Weights of a small sound classifier: 3100 steps, batches of 64.
Rows from block 3 of a small sound classifier, named by matrix and row number. Each number is 500 + 40 x the weight over its row's rms, rounded and kept within 0 to 999. All counts start at 0. Numbers have three digits each.
After each channel's rows are labels from the 100 clips, of 14976, where the channel reaches its highest value: "strongest on" is what is common among them. Only what is clearly more common there than usual is listed. The data: tunes sung on syllables by a formant synthesiser. In brackets: how many of the 100, against the usual share in percent.
# conv: width-5 conv, stride 2 (model.blocks.3.conv.weight, 288x240x5, each kernel summed), inputs 0-119

conv.181:564522486475470462497435486451536479496455506499444427534506528548478484485462602548547566476531443468479544508491548504484530507476493523517463532531478511485510530475532421488518530550534512379547571488498502466483521459546479493459475429497540498490505525523471545506563521476520475507471511422470444541538508505481454470434511419528451466514428510473446475
strongest on: the note C# (58 vs 28.5); consonant: /t/ (37 vs 13.1)

conv.226:474454432508513501518548483492487468517489515523448494534554447493496467504473507451521454456550550539484549519504537539551451492506464546505519468598492504491484481606480552426530515515469487422548464572489543558501560470456474460525508500553419503510474499521484520482476440450507551515531442531503513547437527515527473478527509520505520439467458496421510476
strongest on: the note A (63 vs 27.7); consonant: /ʃ/ (56 vs 12.5); first note: A (38 vs 8.3)

conv.43:496561550537473549565482519502506522553508508499459548476548463532450465408489548503481570593505491527448568497460498498481478449501498481543506470523495479461535472427445510506504577482526536492460466481470459471419524513522546575487510508542475476494557576542446452445518514472516547546476467516533473487554443592530458470476536545482448530468524467548478555
strongest on: the note B (95 vs 27.7); high voice (64 vs 25.2); first note: B (41 vs 8.4); vowel: /ɑ/ (36 vs 16.5)

conv.5:533518431574507498464496499474459540513529540477511402525528467498515496526454393445459533458414532543504490533532496533523503558550499472517387515516497445541508431561460494468522561507512479407459526487453499465497508466526519445486469387495433500505487441516503563518488460458451409545531441490462472580530462407447484469552525418486540473459458509546436536
strongest on: consonant: /ʃ/ (71 vs 12.5); high voice (56 vs 25.2)

conv.205:425521446483557547485471512505467482540589504497489524501450559446514453455467478535458527540531478447539527409550469464493477520520503459567435470505513547586536495462493505494547534481427542521531481485560518495551492546433554490553512461547471484515443558526521467541543485480473516472547484477509487521503544448505603600451504468506489527471530413505440507
strongest on: the note B (85 vs 27.7)

conv.40:567506523527518525506464529447542491582478453478526518512452561471523553527483468508508504562462530524526470499542499505484446538490548491513531536522537575536481492547451558540515503540614446469505441564535522474544467550544463509542530583499491477559507557481487476424471439483447492468543453508521446500510493430535508517562469511478427467484515506485497546
strongest on: the note G (62 vs 27.8); low voice (56 vs 25.5)

conv.56:497479488465483464523478488516461560457460483440486485509511541543502548563491528561536485512575420454458471481489460505496502488479483471490515448506504528512526483530546454528470496457448453516484501481483582484527511492509491457509496476494482539489553431518490486501430451475471517440456509493554501430565471500532522604453463476543534526542536461510454500
strongest on: the note C (78 vs 28.3); low voice (75 vs 25.5)

conv.85:513484408499485512539513579529446472513494500474436454552507497551482463460481536522543445472502447497453523459473435445485516455519440514530479481530476529491575464450448496488502492527441494507514534463534547547569512428507555557438476516514526524471551547507550489471530464493516430508580489467486453560408459511492532425584429452488478470504433465492486520
strongest on: high voice (96 vs 25.2); the note A (69 vs 27.7); vowel: /i/ (39 vs 17); first note: A (36 vs 8.3)

conv.121:529501473447502554453364528453530554485562476568532478487466522574482451472508520513533594436580447454521470480450442643527433501512538551518575549534501500533488473467413515505456503551502501523438517485478507482534498432508484424497469456523525572541516467481599439432508457437467501473506481479505494483476507540495514535477488526493409515478492482496453491
strongest on: deep voice (89 vs 25.1); vowel: /o/ (35 vs 16.4); first note: A (25 vs 8.3)

conv.104:637464589506487537544472528492488564583512508499527520530425469469487484575458530526452441515494512426510559460497589491608531488443510566473481459560484488508474498487533532604506539485468522486522503549543465504497490542529500504384525533562469470527445536531556543518489475478505525504535551538457541479521486550454557503500475513514564422453554560480474507
strongest on: child-like voice (93 vs 24.3); consonant: /ʃ/ (38 vs 12.5)

conv.57:517475569530518498511533485497439513524493461497605514516524456474452448532485527450430552533472494513501498514517497467544507495499499492580516454534498445525510546411498492566571589502455524462502470521511464562645453521509580512495461490507473505550598520415501574512503475504534529513545481504482447524465538483442523462510506504508483538479483494518445531
strongest on: the note C (67 vs 28.3)

conv.142:511448467518470495488498551543550449439495434492486520509533538505447535578509497469515564491486520563509441500466480495519510540504409561505461474482482456482535481453440560566523452539501494560516555557488535555465547482508530454536516445510495494516492434450542512486515484492487502519522463478463549512513493496489505540478533527488469491489502591462464450
strongest on: mains hum (99 vs 7.4)

conv.58:482474532476426496522524450548511462540456447464493471528461490478489491492533545473536531519495412539487500442487543501531505499551496489512520458499461574456565517528567503469496512449524510468478534461503490411528564504418537531459457587447484491490439474486480477487598532487528456511471609468485450469514489513523480484615520477546494526479453478468533459
strongest on: the note F# (57 vs 27.9); low voice (54 vs 25.5)

conv.78:490550453546507522495515569427518555481550507510568478583493526488451458479524456477458520490441507495483495498478473458503423508561458539583492499513467477486428492495508437511527479443522482478498509528461577477517472534497487537495483511505556565490579577473594481506519506507542517596477499528477568532537530503460516487477517460437509501395509493575539575
strongest on: the note G# (65 vs 28.4); high voice (61 vs 25.2)

conv.191:511501443509558477456506492493498541487494466550425454532459520528522511458525460494553471505460524472517540505476548538534425455468528451487541532495461548540494501463526521479535525539518481551496417505520539457494571495531547490458492511462501443486515530536513516544482459492530518454503523577442487550498407637454491461543516457587483501513516506470485465
strongest on: the note A (57 vs 27.7)

conv.233:559506496516495563430529434450507525480531556507476475568523478546512530468478514503464468495518450514538499509505588463463488470518484497464487467468492428500500488561500444631576515535547496520524466498554463507593447484522501530570482503448458538476460509447531565520502611537496536566520446472491549486507525534504518419497526516423452561622476572537517549
strongest on: child-like voice (86 vs 24.3); the note F# (65 vs 27.9); vowel: /u/ (36 vs 16.6); first note: B (31 vs 8.4)

conv.264:423503489484591489564520467432528528496507520490471487530456487498462459473510497495496494451541589460556473528465505482527441530492554561515546494506540521424535498530495485518572513477510442529527479426508398558512564476524525527482508533479557515485520542546488529512515469489527529445553451518515500468480543487492509475540512475404510442423500435526608533
strongest on: low voice (65 vs 25.5); consonant: /ʃ/ (32 vs 12.5); first note: A (29 vs 8.3)

conv.124:545464499547421499525505538527471519504466538510516472474482505558469465532447503534549415513535498454424452458472546420472497492517472489540472559525471508492504486584483524413479556494526487528540489506429467505517482494424512512564532514541468466508530436596525505537504542555467537471493421528510586542527491526503519507502515454429543503408474535495545467
strongest on: consonant: /ʃ/ (40 vs 12.5); clipping (34 vs 8.2)

conv.36:494507455504525455447531487474514528563504487479524566504531550488540492537439503493444450475493502492497493504503471481545490534515493523403487518556533472459503508539533472471533564463593512488545442481552535459453503568599446567566504401514540480535465524455498473465534473487480518456531513463507561566512511574547407509487546536573485487462539529497574526
strongest on: high voice (59 vs 25.2); consonant: /ʃ/ (36 vs 12.5)

conv.26:559511512515475436511543544536458507473497476378459470417484484543522496507519467516467539430493552497540459488543480567515535448406494475442548540521488506563450536466450499529417442470596490489494548501486484485494492527481435488521512463505542524557550426541570573480451541469490530488529450476527470486496473474481523465520441450506510471481577471492484445
strongest on: white noise (37 vs 7.4); clipping (30 vs 8.2)

conv.126:550488535486480543485468485498510452499585470532518476406563495484562544467502456468524541548543441509528510501398532444527505458572525502525517538528530537514424496514455511503539469542497542526477470502540604441508578464554505431447485520447549538479529482534550516530485540520571464490469551493509481452449479538512480506526508540529482461537501517557531419
strongest on: low voice (83 vs 25.5); vowel: /æ/ (36 vs 16.5); first note: A# (27 vs 8.4)

conv.148:505493522424483560535566564529469521602482514467510433469521488485564486536474588473414515446492557462538493467506499482545475514500563546444524503509439559440508553464464537449489454413522553427531540492470554562497495581486453463514465500496459474406501521449492505585501496455462517466544506499541528532516536469520487519471507490416518437477567462504529534
strongest on: the note G (58 vs 27.8)

conv.272:499489485475446497449465457492467478489443491470426439511539464471509542488514553486523492546556515566533522485473549479445517472527500470494518522450495499541455474474505553516519460489454469466493544470503528469527520506431559508484534549483454483482438499513556542481514501507548510509500518452496491524508464448466431508538503430503538472483540592468513482
strongest on: consonant: /ʃ/ (38 vs 12.5); clipping (33 vs 8.2)

conv.42:521522492473511508465502477586454538530453486569538519397573437550555446499464509452497522419428509456464506581464588518508603513451493489502462481523512454490496505466528448552554469514545463506456488476500533543504537441479511449510458442545528464522540484445424522536499543538517389467473542606506614400520482431500472536544492431441522524481506537467504536
strongest on: high voice (85 vs 25.2)

conv.10:515443447500548478510491541513552461497482564463501511563530484561520473506525503527467519489512475517507480513549465472492462439509462468434474501542428523532506470515465454486481536496551478482489504548442538533497482449459523481426467559528409439543555509523459503507555452472571558486417577530548477502438552502497525518594523567420506457458516513512486535
strongest on: clipping (27 vs 8.2)

conv.93:499477528455522486514515506481472497547477513512454467475571527423474546431488455511558486455443531566499501520492476510526514446444491453519599526551533507546474535458458565535573504569460540536510467571466516487451495409448565521520489506527453492490549495485537557461416545505516464529493463436505499432602529493522472520541458497480449516545480535403482440
strongest on: the note A (75 vs 27.7); first note: A (37 vs 8.3)

conv.51:589545504464565558514496514549514532540516498508513522507497481507526444555534496530488559568507555556538567492508522489520503526494566479481503569468542483491515506502501564556591476517486570487503589544537467514457487570481528487495549478462515520482447499465554472495502508540522482501535476513539603473446533487490553551484536564553508506449559501488560485
strongest on: the note B (82 vs 27.7); child-like voice (69 vs 24.3); first note: E (28 vs 8.6)

conv.89:513471556494569474533475512510494525471453419478445598523536450455526542482527514503511552471473547512494461490457532534536513443468455441506561463494519526514509490430430466507554494450486461563515480384467491470556465468447545465430496474440501486525525479499530477504504495555496426545458481458545519481483512503490491528396494460501469466502495473563482474
strongest on: deep voice (75 vs 25.1)

conv.8:454507458467441476463588397434463428504551434519517482466503618493507521496478468426489531498492511517451523521473475466492474401514482547546548491530521550550512515444471522512509540538503483391422510487500480464524503454533426491466497513481465498533495510599524503464584563524470498509491606461534517513492562497380564451540505552474488499548521473481467428
strongest on: mains hum (75 vs 7.4); clipping (41 vs 8.2)

conv.263:455533525436475431410512526466430526494552497456490431537578484500531510494535561607448503467501572474427510544476531547554485537511498456514604476545517552495504507432449545470532544474506438485450521479431490426435466503466494507447504458444520589476507500496580563492437554467479531484542497446527612475444499478530489492474478550511476461497495497484527504
strongest on: deep voice (89 vs 25.1)

conv.236:538462497468495514493506588531458520566526492475506460527476473523518478547512520533551384483536437531560468449445541513466453509500511535546558498473496556519519488544538488453451515454472589464600503472439517491542535476499535493463488474509422492545515483463495498548353491479463464472492529534432534511539501473473511483515480523560483482475561496496531452
strongest on: the note B (63 vs 27.7); clipping (34 vs 8.2)

conv.45:533440469518496526464449452440434484538618505503422522443449587489541461481482505530457544543536488504477479495518512465473435495539466535532571487534544491463463489564480460538460597491478486527463468540477552450540511506531511551535513547548534553518401504551493526493547488444522468549554481552448498501457513487543479469515574519553449506513524548539463526
strongest on: the note C (86 vs 28.3); clipping (37 vs 8.2)

conv.137:596536541524558487507387492540482528504523585547532490467524463468583512459516499561518476504469431539548585512566495493483543535529498480497477484491571532530524506467556489513533466486527487604491537473530460509456514436540522499499477446542523436478558488485467531460524602443493468514537479478506526513514552440458488552532569561456537497464550510489483534
strongest on: the note B (74 vs 27.7); high voice (71 vs 25.2); consonant: /ʃ/ (32 vs 12.5); first note: B (26 vs 8.4)

conv.262:493477560517533463506531521519407505543566557543524469506527580576572549521524470502531558480519500489532491490504512500447506513535412516602551574466453539555553523535555467550542464488468441520455494535488554488578471535498455563521483426471543524417508529494492518497496473582556543541452564530432442488483457484451432486464546470439538453555469534497558548
strongest on: vibrato (79 vs 50.2); child-like voice (67 vs 24.3)

conv.218:470488507471493489449508517551516511501539526510470490455555563537538511529565476452454498479528510464540536542450440688507522539474429528497480443530483529434497533457486589445486427534533615443464510472440574553473560522484523529526436507484517509468559483393532479509535483483508434475519504529544523489493478581540529522454508524513500552543464510514488479
strongest on: the note B (100 vs 27.7); low voice (69 vs 25.5); first note: B (26 vs 8.4)

conv.14:551534547527491512475544541485478505565553419507459520423467452547503538493530448573488519444536548571510466495506518500568505447510543475551527485396596482490527454489477486455478523475483529469504468459526446495544507484470506544513428501520529532598456404578504501514552438492524475453543498546459503504492546510515497596534479474558484503469501547485492503
strongest on: the note C (90 vs 28.3); low voice (60 vs 25.5); vowel: /u/ (37 vs 16.6)

conv.169:465483632485502407439466419570446527517488474530564498533555515421549481504510504456502558473505469517533494487438454474490431529496547523615484508450479518555461496489488529520465545490482442502480502477504451469439520558535471463562429471517489475537490510423398534521512525545542489513571503509456463489500483550417547498530553495554476494515504420529518566
strongest on: vibrato (76 vs 50.2); the note G# (71 vs 28.4); child-like voice (56 vs 24.3)

conv.143:446535519466540499478456493457513584504541498512574538513501485436471512502471557546501553526524491453533481488577480545482520435541526494477476547412477529457529521495560398475516533455497467494496436473525534511519485509454490469466521506506513457587495503533470626495457545546527493486463477502487438464509500434477479512481544455552464488546510487540585428
strongest on: low voice (74 vs 25.5); vowel: /æ/ (43 vs 16.5); first note: A# (26 vs 8.4)

conv.29:474492514519582507505443504520558513441439449455435488468559548552450480542565497532529508461503382489527484586505492459427510458524569510509424472544505541512449495530527498544538517501515468517496467585488523519473531535479487487486521531525441437509535487466412540461468495492439485450493498485484454462530501505517525531598488507546459429482403465525499521
strongest on: low voice (81 vs 25.5); consonant: /ʃ/ (35 vs 12.5); first note: A# (28 vs 8.4)

conv.44:493535466440482498516516506487449544436437492440487529505414504478532472532481435469473492479453394506529480459550541461451517548433467477461435548446526536517562508529550512464577507463497505478394475508469487467587476489633501443549559468479569509492531570471540483461530460514515484531447542498479481495473478526486533551494555524496494494522423519530483457
strongest on: consonant: /ʃ/ (56 vs 12.5); consonant: /t/ (33 vs 13.1)

conv.99:452492466478482542485467494472459532503439496468535485480510520497512482421551607518447554534458449493579449501489517471470518488477501513468473532512513510525535497519561462428493491521510485506484511466501518541473498509527504501529527503561477428548450467512563482564473502430486478509492491500524442509541508564452542466496492539563524531493517589532539452
strongest on: low voice (58 vs 25.5)

conv.268:504575489474561510511481487512492449555526595513466545559503478469554509444445480534487441489512520557589515560418515442484453519426498430504474530500517479527465490496443552551565502511558495474523436447473460465487514515489551532516538543563499440516446526481552504471508472421505458545594469575461569541473447535399571500530513479499513491535515491500539494
strongest on: the note A (57 vs 27.7); consonant: /ʃ/ (40 vs 12.5); first note: A (31 vs 8.3)

conv.230:450536560509475530473530541524503471499503522500580498506481617454557512430510475469537487429513587551543516441498500513477450526513578478466540459485464565513466504461476512523504445506547584526475492533479520487524450516458510529431473472497571554481521464507552508458481528564481488512498501471433492423551493535481471457543440442433441480532490452521464554
strongest on: the note G# (61 vs 28.4); child-like voice (50 vs 24.3)

conv.270:481488516550496444510525459499510551527523496481460460461582468526473552498410493442579502470444455492540544548497485528535506420562505518450505444547539526528557512495520512434533620510485573464510484471538485433445589480475521474493545499502495462489422501475481522571482488479488517466554517496567555500517469533560531570445521473476497560471556508527496589
strongest on: the note C (67 vs 28.3); low voice (51 vs 25.5)

conv.225:471559530483515546468502489535463473473549412491450434557479465502495462514412487460537482471487480517443540458451545485525558502495462527516501457484536471519533467515532455470468501490454476573472462531529526508552450570506519511512505433480560533457522493557495531488486527416491429395498515480472497475540492470472519490568490495538470517591497538494526579
strongest on: high voice (95 vs 25.2); consonant: /ʃ/ (45 vs 12.5); first note: A (26 vs 8.3)

conv.139:441417442526504594546512577456510465557469478491428401466479472518460512511452491536443475541553526478500441510525449499447466471496553518533539528458506495567550466567497475432457454502527484530462439445536385507555483515497552544473480421477504482502572502498530497505529488472503467428530583520502505549551542508466469504536487483500522462499526463512479471
strongest on: high voice (84 vs 25.2); consonant: /ʃ/ (52 vs 12.5)

conv.15:460496525456449452530535448514496560545501496421486507511469496474524490517513484508526474537519506428493524478556482471506539512549530464543569411488443557475524522497487561530511467453480581475430483479486535519500490499523466495534426437503483425462506524542538499532546437522473541547515482465528518564524462447575444529444450433512497555481509482489432501
strongest on: the note C (79 vs 28.3); low voice (55 vs 25.5); consonant: /ʃ/ (45 vs 12.5)

conv.16:510579510554535498403461533476532507536446582526461432498482515489444489544543577507439510505472499598513488594532515536451547478525497500481449484506545514514493500525472500502504518467408494542447454618473436509511528521486488540462432558467450500511488559441548507535490513462474503451483408483460472533488522563523527569556465460537419518482442533545551593
strongest on: low voice (67 vs 25.5); first note: A (36 vs 8.3)

conv.186:454502526506458550476576418482467547505462479461516496512472488504510462525455439449567464429494557523500531512515474420520515511490520526485435472477546461456496514484518450466423538488493537538544494511560535545466512512472507497516517573469419505499477473600461503529492488459566508458453563463555585446506475483468600512567461501504466502510542475471538569
strongest on: the note G (63 vs 27.8); high voice (51 vs 25.2); first note: C (25 vs 8.5)

conv.63:473483543448536550449507478557498496512462487405520486535443480527549524535454471541514448482532539482448451548552472506447496567530521458511575492483527431549486469491555483479533546485460515472439477418475553500497508557505490482485446494507438526512512533485453473497493510515471531483380421487500447509426484480538514556542459490483507563519528548428498498
strongest on: the note C (82 vs 28.3); low voice (62 vs 25.5); clipping (25 vs 8.2)

conv.13:495494502502546459552487500466571477552460548499477467500501599543534465524467500535467515542518463549460458541591477532515545503557419544597511554511476466567468440497536494463469452476483528447516535448429493548541556469566576512424457503544504500496585493485487512515621471530535536481480467513528472452552508521516502541493490567486545449475521527473506471
strongest on: the note B (96 vs 27.7); low voice (60 vs 25.5); first note: B (28 vs 8.4)

conv.38:536510431480444491481474524524529479484431485515504488423465450476491565411520487509441501510461516472514508479582511531495431464449478532562537474568542460532480527482509511492518503463572475529558488527504489556533458494536518469478501624532424489482418465484487534427549483535519515515519502574541469474484571513456548475564498557461519465487529486518525492
strongest on: the note G (59 vs 27.8)

conv.80:483499529521510531504487449509558435472416453461435438501579441551458526505486555533501543460478415506587513506499420531499498438493577536484441545482516475509552518527514505493467421480491475495489583462503574567508426480470492473649600489469509506517512490521514537496507476507507447581529543446468416514519496484505482454454516508496445528491538509516526512
strongest on: the note F# (57 vs 27.9); low voice (52 vs 25.5)

conv.256:487417520447470490516556491553544536511455463468482486549495491527506530468487435486505527498493467500484491485505445481537558482487453421481512454463527442506511509489505429482470501539499516507443515490506590446478551476508563523538495567512497532497550452484474595463475435479527561493475514551541485499479456526492508553493478456480423474484538487558508567
strongest on: low voice (68 vs 25.5); the note G (57 vs 27.8); first note: G (29 vs 8.1)

conv.149:528560486524496504438493500501542427523605420495477482546434519512529445517492441429532522532483380451479497473493528489525522457457493498483491481488483420431537544414478516526499554506536531547489512491489511498496502500504528465526529509477462508441554560522557461438577530465430525507482541522575569471548490541474469517507521473475529529548467568487449467
strongest on: high voice (63 vs 25.2); clipping (36 vs 8.2)

conv.39:498493504532527518427510456504446446498491542503501520524555499476446440417483489446511447578519495471415514503497493484501451473489525532596465537497555545413504462507503449497614495471523506443505438561475466514510483552564477514575513459496529504531557489493507530437530534419454499524542557510498440457480454499503468454447532462547490427576478530485451529
strongest on: clipping (42 vs 8.2)

conv.152:494470439516500551497419511531498479494508492482468503507550478495501483532449458440506534451466526497491474519451488446439509509517587487441471479537432479418479515432519466542570522516441486512457543446457525601478485466538469470466445546509452494444393508541399510529501510497505503526418481484455454458511527496428477525598521452557508560528444511500566466
strongest on: the note F# (65 vs 27.9); low voice (64 vs 25.5); first note: F# (27 vs 7.9)

conv.12:545557455547516498431579530519505540536529576548490506525499446527438470498496551472476491543532452497522566535461523467476490505556425514509482477509513488537545503524526510488412487439528518493523497571474541444504500454490502450495506582501470495516499510442477418463510522447488475454476477440468462500538436454520446516575530602503528473477579539457514520
strongest on: the note G (60 vs 27.8); low voice (56 vs 25.5); clipping (25 vs 8.2)

conv.53:506525470479531486548459482478428468493441503496496457531505531485534507584491500559533510510569475411500440496566490446477444440534544489495474541434488416475497483482463470495521494487472535531479520471445514538442531488542500533493549461542511513508514564516487508572547452513433450540497525512506484470489526574590477549476553480483439478452478520595480519
strongest on: low voice (86 vs 25.5)

conv.241:501515480497449520493546424518533514511472533547522502561487454510455505489484548477473509553507553459570467401411555430428521503485480533422525507526498482577496544494478472497502476481641552503550563467566536499491400492508387473460464584450471527466489501503454496535512486548479524554515430478525515469558536521515497482481541488516542506567445499527524513
strongest on: high voice (60 vs 25.2); the note G (59 vs 27.8); first note: C (29 vs 8.5)

conv.136:538547554516528525498572430448542509464473537549489485479555480459450520541522435493530493579543488552519569582428500385444550523496491447506542476469520554501533440488476495537559426463428479560481508484545484492478445505545484482517470523521481503515459518437507521479518511525521459502505521556514528539470442467473544493562536582537518473500561500468544475
strongest on: the note B (68 vs 27.7); high voice (63 vs 25.2); first note: B (25 vs 8.4)

conv.207:497472538475485480501545542510469488517457550504458429477440516549544454477486438521490491474501528482479522469611440502486574510454505507477473633559497516464494461481595497501507545513565474495547558486488470514495495432484477543493499396485514553600533510481484541459484427405538603494498443505505464504515518490565532553526504462512526553489523532513582548
strongest on: deep voice (75 vs 25.1); white noise (35 vs 7.4)